Rows from block 7 of a small image denoising model, named by matrix and row number. Rows with one number belong to one channel. Each number is 128 + 24 x the weight over its row's rms, rounded and kept within 0 to 255. All counts start at 0.
After each channel's rows are labels from the 100 images, of 14848, where the channel reaches its highest value: "top examples" is what is common among them; "colour at peak" is the nearest of a few named colours to the mean colour under the peak. Only what is clearly more common there than usual is listed. The data: dead-leaves pictures: piles of overlapping shapes. In brackets: how many of the 100.
# convs0: first 3x3 conv (model.mid.1.convs.0.weight, 384x384x3x3, each kernel summed), inputs 96-191
# convs1: second 3x3 conv (model.mid.1.convs.1.weight, 384x384x3x3, transposed, each kernel summed), outputs 96-191

convs0.261 [120 126 132 100 144 146  84 111 124 100 128 108  73 112 107 134  78 103 113 162  91 139 146  83 132 132  87  89 117  61 117 105  87 146 122 117 105 113 120  91 135 104 143 126 115 117 124 165 130 117  79  87 126 123  95 104 133 116 117 128 127 125  94 135 133 119 128 104 110 116 150 149 120  81 173 165 109 149 126 113 125 126 133 112 113 113 131 129 134 100 111 140 146  85 119  94]
convs1.261 [120 102 143 130 171 119 165 113 125 178 130 124 130 133 107 151 162 120 129 124 136 133 113 136 139 143 130 107 116 151 123 137 143 128 106 116 100 101 133 154 147  84 122 146 137 130 122 122 106 138 107 151 138 100  83 142 126  91 126  74 122 127 114 124  99 170 146 132  82 147 133 150 143 161  91 124 125 119 130 119  88 130 142 116 147 106 122 113 145 118  86 140 143 110 127 100]
top examples: pastel (79)
colour at peak: pink (66)

convs0.59 [ 85 132 110 143 109 117 160 120 111 110 141 106 100  88 111 124 112 137 127 120 130 103  77 120 188  95 177 186 166 127 112 149 119  78 103 101 139 109 118 138 156  95 153 127 149 117 108 103 119 138 116 125  91 101  60 128 151 105 127 105  89 188 112 143 107 118 133 153  72 133  99 105 112 111 177 137 157  81 119 116 174 125 112 122 139 149 114  86 116 125 114 182 151 121 164  97]
convs1.59 [ 99 142 124 119 175 145 106 100 117 155 137 125 118 118 160 135 143 132 116 109  76 127  95 146 125 174 110 112 139  99 122 164 124 117 151 134 144 110 122 154 187  90 105 125 114 125  86 113 103 117  99 103 124 130 165 143 130 133 132 112 117 133 137 143 117 115 108 124 121 160 111 156 121 111 130 137 122 102 125 144 146  72 126 144 111 101 139 126 134 166 107 109 130  72 113  92]
top examples: pastel (85)
colour at peak: pink (69)

convs0.294 [142 114 107 140 141 107 142 108 132 134 109 130  83  93 112 114  81  96 132 141 127 113 125 168 134 106 129 143  90 165 126 134 111  94  77 120 127 134 139 168 144 103 150 119 118 156 138 134 105  81 119 152 119 173 127 168 143  77 144 152  91 133 117 140 121  96 130 111 131 141  94 101 132 135  88 124 110 111  93 116 148 123 116  77 148 151  80 104 114 148 135 138 130 114 127 118]
convs1.294 [131 101 116 114 220 157 166 128 105 142 113 149 145 156 130 119 165 136 114 137 167 127 149 122 136 158 123 120 116 137  83 164 150 140 105 132 114  92 106 131 137 121 123 108 107  79 142 143 126 149 104 130 159 127 109 133 136 136 121 134 114 133 130 124 100 172  94 126  97 189 128 169 114 110 106 156 174 101 143 173 112  65 133 112 151 118 114 106 149 133 128 109 142 154 158 131]
top examples: warm (42); pastel (36)
colour at peak: pink (34)

convs0.116 [142 156 148 114 160 187 106 140 124 116 103  95 148 154 126 155 145 138 104 131 140 170 145  95 148 145 131 160 137  94 134 105 128 129 100 118 106 103 136 120 138 114 127 164 159 165 162 138 235 125 107 115 124 176 142 129 153 112 113 162 116 205 116 172 119 126 141 137 122 126 145 136 155 106 213 131 115 141 121 125 132 123 153 151  98 165 138  82 164 112 118 184 107 164 130 110]
convs1.116 [146 132 122 121 128 188 104 153 157 127 137 100 155 163 153 127 141 120 148 157 111 169 150 111 126 128 147 124 112 145 119 121 122 125 120 153 123 133 119 133 130 132 117 143 141 117 118 132 186 116 141 155  74 180 217 119 118 134 101 111 145 106 125 171 124 119  92 137 147 156 158 133 124 130 201 139 153 139 123 133 129 120 124 136 134 168 132 109 153 107 139 103 119 136 125 110]
top examples: pastel (99)
colour at peak: pink (75)

convs0.225 [109 126  86 159 152 105 157 100  99 127 133  97 118 123 121 143 121 142 145 111 129 103  74 146 180 100 173 172 150 156 142 153 133  88  88  80 149 100 117 144  96 106 159 116 139 137 131 107 139 143 134 127 102 104 108 156 137  92 128 115  87 168 125 147 104 128 129 157 119 125 116 101 119 133 184 142 155 101 130 124 158 141 111 124 148 113 104  74 105 136 131 171 137 121 142 115]
convs1.225 [131 170 135 115 148 151 126 111 123 119 152 126 141 157 160 119 133 135 129 106  78 105 112 147 136 183 123 112 113  99 117 174 129 141 145 139 118 103 104 151 201 120 133 131 114 133  84 134 125 144 144 121 111 119 178 147 129 119 144 102 110 143 133 133 147 103  81 124 114 139 116 140 136 126 139 160 146 119 128 168 131  77 138 153 110 104 126 118 139 200 120 116 144  79 118 112]
top examples: warm (43); pastel (36)
colour at peak: pink (27)

convs0.49 [120 154 139 141 129 106 101 147 120  91 125 141 148 142 164 152 130 135 127  93 116 138 194 147 158 154 131 135 142 142 101 165 151 139 135  70  98  90 127 121 210 152 153 108 128 138 103 124 157 121 142 135 174 135 187 151 136 147 127 114  95 108 124 178 131 137 129 139 149 122 157 115 127 120 122 104 155 139 104 124  98 132 143  89  98  98  98 149 152 131 152 129 118 156 120 106]
convs1.49 [108 142 101 149 135 163 142 126 161 176 123  91 148 126 137 124 184 116 136 105 121 143 154 109 110  90 140 112 153 160 169  67 154 131 110 174 112 139  96 118 121 127 120 137  82 161 143 122 145 116 166 145 165  91  96 139 117 109 105 126 127  70 141 147  95 137 153 130  98 121 136 111 127 122 110 121 103 151 119 114 106 143 125 117 167 169 122 132 112  70 147  92 122 156 144 133]
top examples: pastel (99)
colour at peak: pink (79)

convs0.136 [146 109 178 118 104 159 116 136 138  77 141 130 147 124 118 140 119 121 121 147 137 143 164 114 135 126 107 146 112 117 118 119 110 147 124 147 107 153 108 127 124 125 180  94  96 154 141  94 134 124 116 142 158 149 124 141 146 162 120 143 121 140  94 152 145 129 106 131 115  95 125 136 147 134 152 103 131 165 160 140 133 128 141  95 124 209 119 149 152  89 146 131 115 133 137 126]
convs1.136 [122 157 117 132 105 138 135 122 133 145 114 116 120 111 120 130 194 119 118 136 156 169 136 128 146 142 121 137 103 144 160  98 146 116  83 114 119 152 115 125 123 119 133 126 110 116 169 124 135 109 123 156 162 124 113 125 104 123 116 151 142  93 109 166 122 123 179 112 131 141 165  84 123 119 120  96 109 137 135 145 113 135 143 115 167 144 118 149 107 104 150 162 125 169 132 160]
top examples: pastel (100)
colour at peak: pink (80)

convs0.273 [152 139 169 144 141 126 155 161 152 121 144 131 128 151 123 132 138 139 153 182 160 145 131 153 150 152 138 160 165 124 170 178 151 128 140 115 167 142 154 136 144 146 160 162 149 145 126 180 152 168 153 134 162 127 134 155 177 145 151 162 149 161 153 145 195 159 134 143 141 159 139 137 141 137 181 163 165 142 141 167 152 151 165 154 173 163 153 145 134 161 158 156 151 142 143 158]
convs1.273 [140 148 128 146 162 135 168 123 140 160 157 104 134 124 133 113 153 126 102 119 125 127 129 132 137 138 154 124 133 146 127 109 123 107 116 129 101 170 130  98 117  92 140  87 127 114 123 105 127 100 102 122 105 146  89 126 120 117 140 107 123 120 127 117  35 168 160 146  86 135 140 139 134 114 117 140 128 103  98  99 104 113 127 116 143 127 141 148 130 120 110 109 125 116 147  97]
top examples: pastel (99)
colour at peak: pink (71)

convs0.372 [136 155 123 109 110 135 105 143  93 139 165 103 130 161 138 155 147 115 127 103 162 129  99 114 180 133 121 150 147 124 136 132  90 121  92 129 127 133 161 110 110 163 107 136  97 113 102 127 190 151 122 130 118 136 121 130 115 125 113 147 173 169 152 173  98 128 157 140  96 126 123 131 186 136 195 143 155 116 129 127 134 161 156 166 119 186 114 103 145 118 145 179 175 140 123 133]
convs1.372 [122 171 160 128 139 150 142 123 132 104 143 107 147 153 132 105 179  94 146 117  66 136 165 126 152 115 123 117 111 119 142 102 136 122 113 157 104  99 114 135 140 144 133 143 118 166  97 163 157 134 131 148 100 131 150 125 115 124 108  92 106 105 132 152 105 145  92 122  97 141 156 142 140 121 146 145 149 107 143 117 139 109 159 138  92 143 127 110 148 112  96 115 126 106 134 125]
top examples: pastel (91)
colour at peak: pink (74)

convs0.45 [131 124 101 162 130  98 136 109 103 111 152 109 113 132 126 120  97 128 129 113 130 111 107 130 176 141 144 165 137 157 128 137 126 121  85  89 132 146 136 125 142 144 115 123 132 161 119 161 123 127 103  85 121  96 136 122 136 105 140 134 108 133 118 102 128 121 164 137 141 142 152 135 111  90 136 176 160 124  88 120 191 164 142 102 119 150 121 120 113 140 132 164 150 106 151  97]
convs1.45 [117 110 133 118 162 130 136 101 104 164 131 137 119 127 151 118 182 132 110 115  89 114 120 152 104 149 114 146 165  90 116 160 139 103 148 131 133  84  87 147 184  89 114 128 115 113  82 118  89 120 110 131 154  76 121 128 142 132 137 107 104 139 133  97 107 141 107 117 130 157 110 146 124 136 101 129 109 113 133 151 148  67 112 110 122  94 123 130 137 158  98 106 135 101 159 115]
top examples: warm (49)
colour at peak: pink (28)

convs0.366 [117 140 128 146 146 153 119 156 136 165 115 114 136 124 158 166 165 165 124 133 134 146 126 127 127 149 112 142 154 142 197 119 156 104 134 141 188 141 146 134 115 115 141 148 157 117 144 171 120 166 142 108 139 145 153 134 143 142 129 137 202 133  93 139 170 194 145 138 140 152 150 132 133 113 159 102 168 118 155 165 105 134 134 115 135 146 126 139 171 168 152 112  84 136 140 123]
convs1.366 [121  87 144 106 144 122 138 146 101 156 118 154 133 152 131 137 164 113 135 129 111 150 140 114 118 129 123 119 136 134 135 113 123 124 119 119 104 105 127 143 100 115 120 113 112 123 124 147 132  85  99 133 111 137 108 122 127 100 126 139 127 137 112 116  37 133 144 163 107 164 140 118 108 116 147 117 116 109 101 108 109 113 120 110 130 151 131 132 100  89 120  79 128 120 143 123]
top examples: pastel (100)
colour at peak: pink (77)

convs0.269 [144  96 177 140 144 161 123 138 127 175 121 136 134 169 105 106 129 134 141 117 144 125 159 133 158 190 126 134 131 146 133 129 125 158 116 128 149 111 139 134 131 150 172 161 126 150 151 147 181 121  99 131 159 135 137 118 136 136 166 167 168 171 120 159 139 124 170 114 140 124 158 169 158 123 127 175 144 138 125 159 146 145 151  94 112 100 125 171 127 144 101 162 101 168 126 111]
convs1.269 [122 148 119 125 174 145 110 116 101 160 130 124 135 149 170 115 170  97 115 123 121  95 117 112 156 101 135 105 139 112 142  64 141 144 122 159 125 105 118 120 133 111 127 123 126 161 115 129 151 127 108 177 138 147 106  91 131 140  92 111 138 126 128 147  86 122 115 150  96 140 144 121 116 153 113 149 131 100 137  93 129 100 120 109 119 144 151 112 142 122 104 106 133 119 144 124]
top examples: pastel (100)
colour at peak: pink (79)

convs0.266 [125 156 128  89 103 130  99 126 140  92 101  99 136 126 139  68 124 127 121 117 118 148 168  93 115 137 105 123  63 107 135  89 126 114 115 142 112  57 140 103  94 155  91 135 124 112  91 137 167 131 102 114 137 133 129 113 119 174  79 119 139 153  98 135 103 119 106 109  89  98  98 109 117 129 152 115 120 149 128 108  90 111 157 132 108 100 132 122 135 130 146 103  93 120 131 143]
convs1.266 [155 158 117 126 139 174 142  88 108 163 118 131 140 145 133  98 144 108 113  74 135 120 135 190 121 108 145 103 116 137 145 144 141 160  83 133 100 122 114 151 139 148 150 120 107 137 160 123 123 119 141 123 185 118 147 143 118 104 101 106 144 127  98 179 111 118 137 112 119 127 157  95 136 113 131 131 110 109 128 120 124 131 144 110 109 116 133 116 136 113  98 124 143 128  78 117]
top examples: vivid (52); pastel (40)
colour at peak: pink (29)

convs0.292 [101  95  97 134 123 123 159  93 118 124 165  88 111  70 120  94 132 143 150 126 154 101  90 139 157  84 146 166 201 144 101 152 119 104 137 111 144 138 116 135 135 120 110  78 121 114 101  76 116 131 157 136 103  90  76 114 151 125 146 118 116 173 169 156 131 135 109 129  89 120 109 128 167 151 171 111 147 101 131 127 170 143 106 138 160 127 152  83 112 134 130 153 158 138 135 104]
convs1.292 [112 137 137 131 156 140 134 116 134 130 145 118 165 136 153  84 133 123 135 155 108 115 134 119 114 159 120 139 103 124 127 161 126 138 117 125 109 117  99 171 161 143 125  91  97 110 113 127 141 102  98 137 137 157 158 171 112 142 116 131 132 113 113 126  46 134 108 128 117 138 102 209 102 136 142 106 127 114 107 168 135 102 113  84 151 107 146 148 115 157 114  81 117 120 149 139]
top examples: vivid (49); pastel (47)
colour at peak: pink (38)

convs0.26 [144 125 114 163 107  91 161 115 139  93 160 130 129 119 119 123  92 142 127 151 153 109 130 138 152 137 144 154 160 141 112 184 146 122 106 114 136  97 127 152 168  84 146 130 170 152 139 127 118 157 162 115 118 139 139 149 154  71 174 120 135 160 142 162 102 156 124 117 118 151 134  91 122 106 127 144 163 114 149 125 170 142 121 110 151 166 132  91 102 116 118 210 142 134 119  98]
convs1.26 [144 104 120 137 143 128 171 127 107 167 116 141 136 121 136  71 171 138  99 149 115 121 136 132 155 148 113 127 115 107 106 143 152 139 106 139 131 108 112 156 112 109 123 132 105  99 127 106 100 101 132 134 159 105 123 134 114 134 126 104 139 110 123 130  89 169 123 114  79 129 137 156  98 117 114  77 122 117 126 159 132  83 129  95 133 131 102 168 101 137 102 110 138 145 133 135]
top examples: pastel (68)
colour at peak: pink (53)

convs0.76 [127 129 159 146 133 142 181 147 155 143 135 111  92 140 163 124 148 166 133 130 128 140 130 146 129 159 116  94 155 165 151 108 164 124 129 109 153 156 161 135  65 120 118 144 177 174 163 137 144 189 117 164 161 154 154 102 153  73 119 158 155 151 127 104 117 105 120  91 162 159 141 124 140  87 134 125 119 159 118 160 150  88 160 113 152 128 147 149  98 141 140 176 146 131 105 114]
convs1.76 [130 115 122 127 171  98 145 125  81 150 124 148 119 115 133 161 154 117 126 126 125 141 131  98 105 128 149 119 157 124 134  94 120 139 104 111 101 102 107 120  82 122 141 134 104 132 111 121 145 101 109 126  96 126  89 104 113 144 129 122 141 109 118 124  85 147 124 145 122 136 155 113 103 129 141 139 146 119 129 108 121 114 130 103 134 108 118 153 115  72 124 103 119 109 151 121]
top examples: pastel (100)
colour at peak: pink (79)

convs0.47 [133 122 166 115 132 204 126 141 166 129 111 168 139 139 140 139 137 125 111 119 127 171 158 133 114 152 126 139 106 153 138 126 147 150 139  85 157 127 176 140  89 151 155 128 122  97 141 125 158 123 124 123 168 168 131 107 139 129  99 136 118 137 100 163 118 142 134 109 159 141 166 127 127 122 161 156 143 160 120 141  91 112 141  95 120 105 154 173 165 171 114 144 102 155 145 141]
convs1.47 [138 150 106 137 104 187 135 117 122 148 116 112 135 122 153 129 200 118 150  99 146 129 125 152 149 115 127 126 117 155 158 105 155 134  80 136 140 112 144 127  97 118 130 131 104 131 138 127 167 116 129 153 137 124 123 116 131 106 119 100 149  96 125 150 106 138 165 158 107 152 172 118 117 144 144 140 130 123 121 108 153 158 124 113 149 168 114 110 108 117 130 127 136 188 156 125]
top examples: pastel (100)
colour at peak: pink (78)

convs0.42 [118 126  91 120 119 115 172 123 151 109 138 124 127 133 118 119 102 146 138 145 155 119 108 137 166 115 138 157 143 144 138 127 129 120 115 128 140 126  96 133 125  88 131 113 141 103 137 121 123 112 147 118  95 152 101 149 164  35 144 107 112 173  79 167  84 108 126 132  98 110 144 105 139 118 148 129 151 107 152 112 188 128 123 108 137 123 124  78 132 102 143 197 148 124 163 116]
convs1.42 [104 113 107  99 180 138 120  90 110 148 133 135 130 116 164 127 122 132 128 143 104 162 103 111 126 190 114 108 121  89 105 180 130 110 144 141 138 124 112 143 171  88 130 117 133 102  94 124 119 126 109 119 118 121 130 167 151  96 131 101 138 117 135 117 114 109  83 118 119 150 110 123 136 117 140 169 135 111 128 146 124  73 119 151 116 108 129 112 153 143 129 106 130  83 119  86]
top examples: pastel (92)
colour at peak: pink (73)

convs0.143 [117 131 111 151 143 112 146  93 111 133 149  97 122  86 138 159 128 141 137 104 128 104 100 121 186 109 140 148 150 143 134 133 142 103  83  94 138 106 117 132 158 121 162 143 151 123 113  99 143 123 106 105 110 113 103 148 141 114 119 150 112 191 128 146 132 119 170 168 115 142 133 155 136 112 154 163 149 106 137 123 161 154 125 109 108 128 116  98 110 144 121 191 147 120 150 117]
convs1.143 [114 156 123 118 156 141 123 106 110 130 148 129 124 150 157  96 133 117 119 125  91 105 128 142 124 169 128 118 139  91 102 160 122 121 142 140 120 101  99 145 194 114 139 129 127 125  85 134 103 148 141 111 106  92 169 133 139 119 150 115 110 139 153 115 129 112  91 127 122 150 108 163 148 126 121 164 147 117 131 157 154  79 140 135 113 114 144 129 132 186 116 113 127  80 136 108]
top examples: warm (46); pastel (44)
colour at peak: pink (37)

convs0.97 [149 130 165 120 121 152 129 189 145 108 110 146 128 157 121 116 149 118 139 147 134 147 176 131 104 132 135 123 122 110 137 144 100 177 118 112 107 173  87 123 153  88 135 168 117 146 141 176 132 121 134 107 182 148 139 154 126 142  90 165 114 105 121 137 137 151  95 128 168 108 152 130  85 118 148 139 124 162 139 162  99  99 142 122 126  83  99 158 176 150 169 105 101 154 150 120]
convs1.97 [135 155 126 162 128 131 169 141 131 145 138 120  93 115  97 137 188 110 129 122 132 153 122 159 144 166 109 139 104 168 137  94 140 170  86 116 113 137 141 124  95 136 113 111 103 143 144 163 180  99 129 125 156 122  91 100 122 114 125 128 126 133 113 165  61 129 159 112  91 117 139 111 113 132 122 135  99 125 111 115 123 149 103 112 110 136 110 143 132 128 142 128 181 155 107 162]
top examples: pastel (100)
colour at peak: pink (78)

convs0.306 [142 154 125 154 126 123 119 131 148 126 111 117 114 140 174 151 161 106  91 122 146 101 138 127 119 167 119  70 135 123 161 122 194 117 176  87 174 146 141 127  87 135 132 180 157 165 164 140 131 167 131 150 106 128 172 139 146 100 131 137 197 195 137 121 110 162 137  93 159 129 144 136 144 107  57 152 147 143 148 123 109 125 144 129 125 169 156 167 135 155 112 188 146 157  77 149]
convs1.306 [120 143 134 115 132 104 162 150  64 132 116 126  99 140 146 130 161 117 141 129 115 115 146  99  93 112 138  90 194 143 112  96 116 165  95 145 120 105 128 130  99 144 126 132 105 132  95 132 106 112  84 172 116  80  76  99 130 139 127 113 127 139 131  84  57 131 127 125 101 138 149 146 134 119 106 136 150 158 106 130 151 127 134 101 117 108 121 144 121  83  94  92 137 145 132 114]
top examples: pastel (98)
colour at peak: pink (78)

convs0.257 [172 125 149 108 112 141 134 146 130 142 132 140 107 125 129 143 159 167 167 178 119 132 133 159 161 142 112 129 139 134 177 180 152 153 112 104  96  95 168 133 136 103 127 177 158 149 111 144 131 121 131 116 173 114 143 137 143  93 176 166 120 158 147 118 166 170 104 130 156 141 115 153 172  98 181 148 159 121 119 188 128 157 153 139 165 126 132 178 138 178 141 162 134 152 130 113]
convs1.257 [128 143 112 126 181 117 134 118 115 184 138 142 143 136 148 103 167 109  97 119  79 106 105 116  81 135 145 124 112 147 150 135 109 131 145 142  95 187 111 125 128  82 117 110 112 105 101 101 145 117 106 113 136 116  88 108 128 114  99 117 138 147 172 127  77 148 148  97 126 138 116 159  94 118 138 132 122 121 126 144 102 110 123 117 117 133 133 156  95  95  89 119 119 123 167 103]
top examples: pastel (98)
colour at peak: pink (76)

convs0.10 [165 133 152 158 176 149 117 121 150 133 129 137 117 142 164 149 137 136 105  86 140 142 121 135 136 155 117 138 112 151 175 110 134 122 175 142 133 191 156 125 134 129 150 137 170 114 120 141 173 197 129 156 128 153 138 140 121 124 101 126 132 120 143 133  69 143 122 114 131 115 134 136 143 150 112 146 141 147 127 126  94 128 145 125 100 105 142 130 148 182 117  99 124 121 152 124]
convs1.10 [108 112 134  88 159 107 115 125  86 140 112 140 117 149 132 159 152 136 114 115 113 129 113 117 102 122 148 111 144 152 134 101 122 144 122 138 108  96 105 123 111 127 134 131 101 114 119 128 103 127  88 133  94 125 109 121 113 120 108 124 133 129 138 120  58 127 131 155 102 181 147 109 114 102 159 126 120 132 126  65 149 120 126  91 107 142 132 135 139  85 126 108 109 126 123 117]
top examples: pastel (100)
colour at peak: pink (78)